python train.py --arch="unet" --model="text-conditioned spectrogram diffusion model" --dataset="single English command words and digits, spoken by a formant synthesiser in many voices" --train_examples=78125 --n_mels=64 --hop_length=160 --input="log_mel" --spec_augment=false --win_length=512 --conditioning="text" --objective="v" --cond_dim=192 --tokenizer="word" --vocab_size=54 --text_encoder_width=320 --text_encoder_layers=6 --text_encoder_norm="layernorm" --text_encoder_norm_position="pre" --text_encoder_activation="gelu_tanh" --text_encoder_mlp_ratio=4 --text_encoder_head_dim=64 --text_encoder_fused_qkv=true --text_encoder_bias="none" --text_encoder_qk_norm=false --text_encoder_layer_scale_init=0.1 --text_encoder_parallel_block=false --text_encoder_inner_norm=false --text_encoder_positions="learned" --cond_dropout=0.1 --norm="groupnorm" --activation="silu" --weight_standardization=false --channel_attention="se" --padding_mode="reflect" --pixel_unshuffle=2 --widths=[64, 128, 128] --blocks_per_level=3 --scale_shift_norm=false --attention=true --upsampling="transposed_conv" --init="trunc_normal_002" --residual_init="scaled_by_depth" --optimizer="soap" --beta2=0.95 --lr=0.0016 --beta1=0.95 --shampoo_beta=0.95 --eps=1e-08 --precondition_frequency=20 --max_precond_dim=1536 --one_sided=false --adamw_lr_other_params=0.0021 --grad_clip=0.5 --ema_decay=0.995 --steps=2100 --batch_size=64 --epochs=1.7 --lr_schedule="step" --warmup_steps=100 --weight_decay=0.2 --adamw_weight_decay_other_params=0.05
Rows from block 5 of the denoiser of a small text-conditioned spectrogram diffusion model, named by matrix and row number. Rows with one number belong to one channel. Each number is 128 + 32 x the weight over its row's rms, rounded and kept within 0 to 255. All counts start at 0. Numbers have three digits each.
After each channel's rows are labels from the 100 clips, of 14976 (inputs lightly noised), where the channel reaches its highest value: "top examples" is what is common among them. Only what is clearly more common there than usual is listed. The data: single English command words and digits, spoken by a formant synthesiser in many voices.
# convs0: first 3x3 conv (model.enc.1.2.convs.0.weight, 128x128x3x3, each kernel summed), inputs 0-63
# convs1: second 3x3 conv (model.enc.1.2.convs.1.weight, 128x128x3x3, transposed, each kernel summed), outputs 0-63

convs0.100:111137199142111141081087158197103118131115105139110118121139098106125109166164075196143119133141108083072109165222112190126123159145127191145119198119142145164103083185072125108137139128122140
convs1.100:103155152161156118158175096077135124227146140159093153123078166128137106103126063139095187114148096123167067094190092122118100128111136113169110055135160107110107085112138159117102099156089081
top examples: voice: deep voice; clipping; mains hum

convs0.102:123139115103091120113105137096097190120096111141107096085144066147159100098152137109126128079118124125115122129160100082150138094122050178102100178089180119199161168175111110099098179051160110
convs1.102:168131113121060173166136132143165122093125174149151121184130155139123090120115115125135113159114102117179165182063112130177138129088158118175117136161063155121119094061167112119072100147121105
top examples: /s/

convs0.85:112129148123116147159151109107101151129123165141139049136138121100112107106126148178179125123125105164200128176121122179156161150134140110171164115096085144117101095139078144102133044135125130
convs1.85:140127147079125145133095186120121163136158061103098120131149103151099164098140123104137144149170146106106087101101137125069199096126153165178134110134121148143097128126170101120074201156124135
top examples: thin (high-pass); voice: child-like voice

convs0.39:103107122109167133114122165158114067152134091165098157051167106133138131156127138122181082118152133141105107110158114113126109135088111118150061081147165189165154175134117065143112135114143139
convs1.39:171084070096115138087168173098091158114128166121166134168102158140136124137180147191145158136017123128150132105160157122155203150145146130066134155154105106135166137157154127107108115130194174
top examples: /s/; /t/; clipping; /ɑ/

convs0.76:104088157112130119119151127165135102143082097095184101112089135085126142139151090139153136112151129185151151200144107119094136131152136135126126108123135155063128045101171077161098197117222152
convs1.76:184124119127113088147141135062129169170161172152104165151213146193123135154118160145135106151130089139114091096085179144114136118143138125164116116066094100175113167138079151080105075157064148
top examples: /t/; /p/; mains hum

convs0.22:130138134135169113112140085096104120084120118101108130094096154086157078078093127169106122119144128153146101166075134110123111140106113070148119107174143121176164135104077128222144166117114108
convs1.22:158147150145087203142087078129186143178136126114132136116147112117109114129126146150124136122188148091087160080171154102067088115137095163142109169147149118115134135128133130079146077151170189
top examples: /s/; /t/; mains hum

convs0.12:106138156136110107124184087153110089117047137110071120115096108146161133098109154134168153149126161096216131176134132128155138141093155111080115139151135161139132187139142099114145123152180116
convs1.12:144159109115149134139120138113095174136181113124127105138084150131076175063060126102111130087105097159068136106119149199131184119145127175087172088118144155122133067123118134176102142116128108
top examples: quiet level; pink noise; white noise

convs0.47:126122110127139188130129140191146120150122184110169167094114143196129105148195071116068094149071156181122089100153090110130114133110063114086107189114173101097150115114127104140110121151153155
convs1.47:093146150115106103118128128038131184066130138092108107098122172081104092071093120192163172121167124100091129137127157117121055149164114169149097126185115111159161093128118084116153084076138111
top examples: /t/; /p/; /ɪ/; clipping

convs0.31:094086122163041135129170046155103173106086088117094183137134070150136129140125089128155138085163157059132119110119165142107113089135144162113132135181158139171095139111132122146136070153136153
convs1.31:115117116151135141058091182134124055152171141140147091125120119068148050131146125104122117109083144209102147161116115146170121144131102136099102170127110141117130096106138109102157138109161134
top examples: voice: deep voice; clipping; /ɹ/; /i/

convs0.122:134138115077116068131115073105102091113186111131130155169169188158103102109068094188149117193128114075097035123172111106132140123154140091146152163177102123133125073168114101177125185083093162
convs1.122:168164123120150209114100122152180193158089123193106139116153132164159132132154103122105151114177115144147220092122122128104116113118098166094130139135089118151175187082169150124118137158115120
top examples: voice: child-like voice

convs0.86:120173134137116131070097161151086205131159120153063155107123133126110110174142131209165113162151111078123182147182124163187072098090142191187189122161159092161120132101139150131113132097148106
convs1.86:152120109128097107113185108132099041095147161119149062105125148127122163103152136111107190088117150115174070099133143136108123114165097063113099119071192140139099063138087115178132090142106175
top examples: clipping; voice: deep voice

convs0.63:153217112106085184160078157128183090104094095110136207118120159112129147111142148114132128150139131149147145200129135147153179175162144141120136089098196141127090122076089139136141089101169106
convs1.63:165067136163159069107172143129100130130159145144145100150110076157150119093132095151102112138110119145133156068178106167097104089130127097109178145139053120136156134118126121189107166095109122
top examples: pink noise; white noise

convs0.109:124154155123140125104163146108092178100098093136136071119132182187136172117180183137151163157100178132136139076122124154103118103134108131136167088100129126153084140122128095153136135119169132
convs1.109:109114113135169122090134095098172137117154141118130146150124085140074140077111127129126043111130115089154112064120137115150186179168111162095127163140105137193074182129141082139077154122130141
top examples: thin (high-pass)

convs0.64:139107163181126119094101125110136073145157086138178125105126185090159120135067112092107080170100183159096126126123107069099121129154161134160166117074173088104124117118153077139099180171151149
convs1.64:110157166119152103151147128119128111092144098115138043153135105113090115120120166143100178106116099057080101085122109066124130155122109107138075104154086117184089111122130162148106092090146095
top examples: pink noise; white noise

convs0.7:114146113107167190071116142136157085104139124089138191128130135106112120134186148105163142163133144114122132163082076166147115082066182168146129161088156163140196151105107131144184125116158166
convs1.7:141152090190129118133146128124083129137131097158097082064118145125117163103161119159116144069162137106143141078138174119131096110145092121177087169149112145135067104131071175115121101132124057
top examples: reverberation; clipping

convs0.98:193106108114123140165079182161069139130111176108111064123204087181136186096115123135151074143079077098155114114135082130121157121187180102150137159130114071190124094139123111128091124137166094
convs1.98:103151138107131172186132079111158115108105121143079146165093140110152085151103199134169135049151169127195125149112113104142124133096108114153148073168165173109118163098153189147133150148087128
top examples: quiet level; pink noise

convs0.0:142102157173152111137119081190089164129122160154150120154106133148116146112110138179130150182135128136110118123148073098125142108103140121160179127094148160138076101112091136111109087116147076
convs1.0:182167098077095133106122129079141103191090121135145080157093090121193154150122146099089100101147096112195112127099116136128084173159089125077123072141166116101129137107170194152094101175145139
top examples: thin (high-pass)

convs0.55:132130111125079143150149120089130127134095090148144125163102140114062116135111119103073107180121159138130160174094136136112109097105078144140137100108182168126128096109093123084137104124176154
convs1.55:126171147142102093138073087075113175112150135180142120093117118185176138132094117149118138129086036090196161154159116095099166163181139128119171097130078107161134147115162111162114124098148135
top examples: quiet level; thin (high-pass)

convs0.26:099165150119123119122171123066119105128101156130125195114121150111110151077116129128051166134121089056204193103152118097086102142125118110102121194138131152119102105107124124109139064109137115
convs1.26:071151190072136121133138127118133148154135117162158073094126112097124142160144154081128146125128117175144073098111133196131117160152138140121179057105143073091150160141140184162086136118106158
top examples: /s/; mains hum; thin (high-pass)

convs0.72:152127160111136115066140091122070097147171098064141148119152085132116157124161100122157068146129148197100084093136136106182158128113136118160152103125210082148134140173131147182089144137078167
convs1.72:097097138143087140129164114166158211136153069136097120157170141128168102154126105118066111158139196124127131142115162106094137105149149083142124156100066149182146173118136160074134137158160130
top examples: voice: child-like voice; thin (high-pass)

convs0.34:119159135082075107181139096147052093115094154123149159155163134179099061159135122083117108151085067133130110123146137148166119150120086104155161163114125170163129116146155115119114112152163134
convs1.34:183107138102139121175128203109154163126156131154066118156117143111144151117138186188068081182108113092150172126129122111186143118129147162141124137165200077104173187180066115192094158110104139
top examples: /t/; /ɪ/

convs0.127:109112114124094115061155099115118190141124148100100135138137141155167159090167121121117130168113137110149142136158097107084111075153148120095187078145136095068192166080135126152149097126098138
convs1.127:119161162092076130123138125161086199092150115127107144210099098119102129100130104115103126122127163109114137150144097115181073153135139108104072121093092170161136126151130097108091156100145128
top examples: reverberation

convs0.15:167129143128073092139181074148137129147112124145121157179132102108089123112124117160109110139150123128187103099173082124133123172156164095180160098125123041115130077083128187078126059106148114
convs1.15:107116156080102169125094131079146159129125113165076151098138134143099137157164169137174112051186141142159172168123114146132177121105119128134124156121087140152078094153169045154202185079102142
top examples: white noise; pink noise

convs0.90:087114085194138151081130149152143111178170142143112134132107131187135104191153129169148160159131153212117149127195139163151137112098149173126158117114110110128094117118140111128103118100164117
convs1.90:153147091069133118170173157111073127087139112126150110120141154166135169097101103123168171133101145102176122162076124115144097134151134113132102052146119177141159077100160119120119115089167125
top examples: pink noise; white noise

convs0.105:131162139123091117100122108158134170090144140102085158133116121099130103150238148155164149093081116085210154097178175132118060122123125243070124075088138113127095138128128175112119090171126140
convs1.105:085099087138165097117170166105068131075107148187162066101120112191131140145044080057110106155163093146080078107141156104121137089133059074151144096146117080084175139154141054145115108102188113
top examples: voice: deep voice; muffled (low-pass); clipping

convs0.125:188145172139127151170120143100089116124119140085058138152097155099081131238144102096129107137110139111112123130142164137156121121139136123194154164051118075083130127097101086083113071114132109
convs1.125:109074102136105160131112143115102100154114144144127076082187075168204135053126119150142110178157130133168071117104133120149198190127127089100118130217128136137131109165149117190140184114141111
top examples: white noise; pink noise

convs0.83:171152124103132142101136139173126124105129107118091106082137134143068131152173149159144092152136095135153102189143157161126094129132099094100094154115134177136110154191162116138076094190144095
convs1.83:095150136106076106160129114078153088190128103156121099130153102150157095072115166146104161136067137107091183110132123119139097114117135173051125121140128160189081122064173140084141153119140175
top examples: voice: child-like voice

convs0.73:124103165082158122153099087103126162127137138077133114175101132124099042129173101141060092153159156122094194147111111132099152148139118153148101136142122068128101159157144106095117155104190128
convs1.73:189124130140102112128129129110086109136068171133165162133111086140147218099088146117139153134152119144115107151125092160110126085176117128153131155104117107128145122132105094157156095169100193
top examples: /ɔ/; thin (high-pass)

convs0.107:164127173148122134191108144074069104093101146136087148168151149142130102121134098168089158152122169140083073147143125076104140170080160131107146181142121118086129152131114072160142130129121115
convs1.107:133103122160145172095136168122168214096125154071142067129068147156137164141140177162170208108107138136135132124151132173134139126146160118095157061150125160184131102133114148091109145166142121
top examples: /oʊ/

convs0.116:150137130113084129141171083132120161136081129124098134158119122081065158108121083121111161065148108093158130098161066159120120172188182102147115134106073102092094100074100128112104103071087095
convs1.116:053116160163170158200148096083148163106181078082117142128113131130108139149185131140135090132117137155102077103072093142116080131133062131113144134151134118075118107159116091117158198145116111
top examples: voice: child-like voice; mains hum

convs0.13:132098188146015137177145065126089156118108129141146132127089152157109115141113093160126117130073097061170176074212097139119114161151149140151162132126112069124097088096077139091133091103138102
convs1.13:101122193114149067134121154098114143152170106117163131077083174118083117124206173164094132157111135106142105096122091174154108155158117197106112153181147111159107100193085126112130147124073145
top examples: clipping

convs0.89:089133111080144126107170148148098105083117124138102129126087160110110092146109160152101103160104146124072038075149183135100118096164193117156094185068170145130119124171101114177160149163171102
convs1.89:111146093207109123179097155097098109092150121141152086158082111149129177156140125118161155091070134125097163128081129188142154131118113168126075124205094167136101141118189144113114127120187106
top examples: rumble

convs0.9:122177093142082103091143164176086114111170159061144149094131140217165118148071102100075172142068146119144111122077138122165117136145154136158170167134139137173143139118135151176146136101127079
convs1.9:169086129074147151136156145115160138119123111131092097178125153076146168126144169156128130149107107213203133165145141185172181125130150143139083126103161171080150114166135146138072086164166155
top examples: rumble; pink noise

convs0.88:126173128165180103110076149198119112106076127154122175134137060068148160123212150088130143154139106178109140167124200175171115130062109122112129129088058124139170100134132119094131145125112138
convs1.88:152134071128072180124142091112129117131152158107170151120151127194135114111082104120150178135143104117131160112174135124076148115180106134133130090175168114074166165148164183144090091090129074
top examples: /s/; /k/; /ɪ/; clipping

convs0.43:147084156153107132077148106102097109090153115176091171119030090138103164131148113124163086098136140102151197120167155097112136107141193137149132149091144132092073156115098055145098127097209104
convs1.43:168122176136116102182163153108136087145088106071116056132151151107145143151133127050136227168117190114123140135128129128132158118144104103107085049132112139145104039099126150127138143103079063
top examples: pink noise; white noise

convs0.118:072150171164150151103140130137073157081114088118051148115154141098115101129206182055138163116157122133132142107179151090115159116145117123105151131125123112161099152166121189145107124154108145
convs1.118:140170136123138107186142095159145093160123128106103076140099119188135155157146089179144079117050083091133123139131180151148107109148083144178157187169115163080142128166131119096078142127133145
top examples: /i/

convs0.37:167129140182156129106135087067139103097121164103092128142155122158132123093171151087153192110149140134090151090106136131083096130064081148084135088094087089128123085155107086072089154143135168
convs1.37:115142093172183104126124131134142163118148078127136101079122130140124109164167082153147119177162126067138122132169087159128115125154096163163091108112130143168087118105126157087118150113144140
top examples: mains hum

convs0.62:128112126129131117104132194145068143118065175151122102143145141162110187102122122144148088135181120146192136202142132102155127103173103118150159126122134147101153099122152150199090124087096127
convs1.62:117150132136114118183159115123146130116139152175125178109105094108138156157133162105124129152129103129092163097141150153094164157133095137135168133061186105108101206153171167128124110133094128
top examples: thin (high-pass); quiet level; voice: child-like voice

convs0.82:080125156184144146105168147138126112163129172157069144153131095115117137161115164178250124141109111171185088180122175162139143163187166091169138110128078161178107129127077138163107126144106180
convs1.82:153133102150140116121087165155154131168083094137157083162208135126154129079116070148193137160134107072127125093147140106139155103102074132162105109115123165105092140093113135072121077160173157
top examples: voice: child-like voice

convs0.74:077141183112162106115063104085141123169182145139103087101106106091123119122101074118112099109131128122147167109113164154104105128099135118132089214146144169175165088094128139135107118178122170
convs1.74:159107113145083106115144078158177118086128103127133138146075142128136108159121168133095108138192129170102147071109140115120168071115115158157117088087158086146140178144161107068137121122155152
top examples: /p/; /ʌ/

convs0.61:099108121107154130100134075068125121132177103112141149125064148098138108077218110196106146153095110087096089121091156117140121146145140145122148116110099103106159145135125062127133119139092145
convs1.61:153062158140128108141107151099130212123089080122124108120118187163092169139126162106152152134164118042133146082144109081096143123136104116122130123136081098175150095077067110154163138131136212
top examples: mains hum

convs0.108:189102100125113103164155199098168114147135112115159157117078143144183127179135134145136160098117093122157097159094067145133105110178106157132152151110017143151228153157126087150091127097094121
convs1.108:154165161085095097098112179130098179077158119160168143153096117102078096115091101111076112192113111103123136094128110122210109171152155132101172138121109115147132174146172096088132168085123139
top examples: rumble

convs0.45:132124122154128140089137106117050105099119098183146162151075110098134102108121076143108115178141109147139155136148133067094167132166193108101072158112150158073114157116130116123094155100248106
convs1.45:131126213154087099168132109063160133094140163098106090171139154157105170111153214120080158141099191113102074066093101131114136134097125178120124076137167102139141073163134133170100096135083078
top examples: quiet level; pink noise; white noise

convs0.69:096100148099091125140094130145083186147165135130107154085118122178110130096135142131135113126131157133151128142117100101131112179169161178113115108134186105138163154105143113143137186116161090
convs1.69:154130153127150121083165124131118126132077142112162141217069124099129169128154142102141128171079117103078091135116159108099153095089126065183096150086095176104125152101083148149090091096118143
top examples: rumble

convs0.124:084117136102101144174145130132185133116102109102099110149082055111129158110127130127142135146157138135162157126123152214143151176196197095200157085126087147081068117088129121136116088101112183
convs1.124:160119118202156135072133115151146134202109107125136129136179175124098098149096101102107123107110103093126102107145125122126109079078139099180148129087128106125099132083143162145129155147127060
top examples: reverberation; /s/; mains hum

convs0.65:101109152127097110144138117086158179144159090114147130094111157113145177111177136113106158139100111151100178150142142125134147119096100092107086121098137174096105156137201149148200112112157136
convs1.65:148139143170152149100150151157111158115136133137107120187142129152094086166090106141136127120115178119157158141105049165143079130142178157110201132141128157201135181119119146069048138139158096
top examples: muffled (low-pass)

convs0.111:156156163170091133171158139107134086044120141087200114125097127212077068117127133151102124163123138135089165140125131170158098120161122111122125051123062129140154185153122092142121092167136135
convs1.111:130165098105125132076162148154119161140140138163111153106116143101144139203129158127100097151055089075127136115108171111100168108138092130149130169133089069104171113111158123118127118110124099
top examples: quiet level; /t/

convs0.8:113112089183132096113149143084077120107117150144097133154072152110093180103077081145087137061125176142139093170160141091159121098106082085142124157153202161087088075176144158121097075100118104
convs1.8:114121164079111133104158179163155120163115141094173146078171105106156147139119163120160134186122074167138172072101099198123103137183149120094166111143052109166128117150117120150045132137123175
top examples: reverberation; mains hum

convs0.110:054106145151161128145096167165081135128093175086141156146162109107089103157181118136116116146131102146131112163163153108152130171140129160061161090121120145167111121090100099136141163213158121
convs1.110:168159125073098132122158121062140124106159158171150093133166165191162128062137184102111122075130165112155147142123090170149124159127136133143149178137103131174165167129151165139140111126098139
top examples: intonation: rising; muffled (low-pass)

convs0.10:102100190057119098148056078075092120100145097171056139147123129107131124111051121143111146108090149123116105148106130117117061177156175107140081152109115112112082114138153177091146168091057121
convs1.10:079108127157161157078166174129111098144107172112145089128124107176199102117158157124159135149146151166179152147116167111127185111083112120103216087139171149143142156086165086124088114097190134
top examples: voice: high voice; thin (high-pass)

convs0.23:138090127109165115121105146144096120128147133133153068068176101189110127109093122129119089154157137132144050159109108141009146212132147164137124136160152184123134071109103123183126110102116107
convs1.23:104119126181091183158134095065156143132162150137155189185087175075108134119161125130135112096155127124163168152161133132137070085121104138085086154129126104154117226183165179072132155127131080
top examples: mains hum; /t/; /ɹ/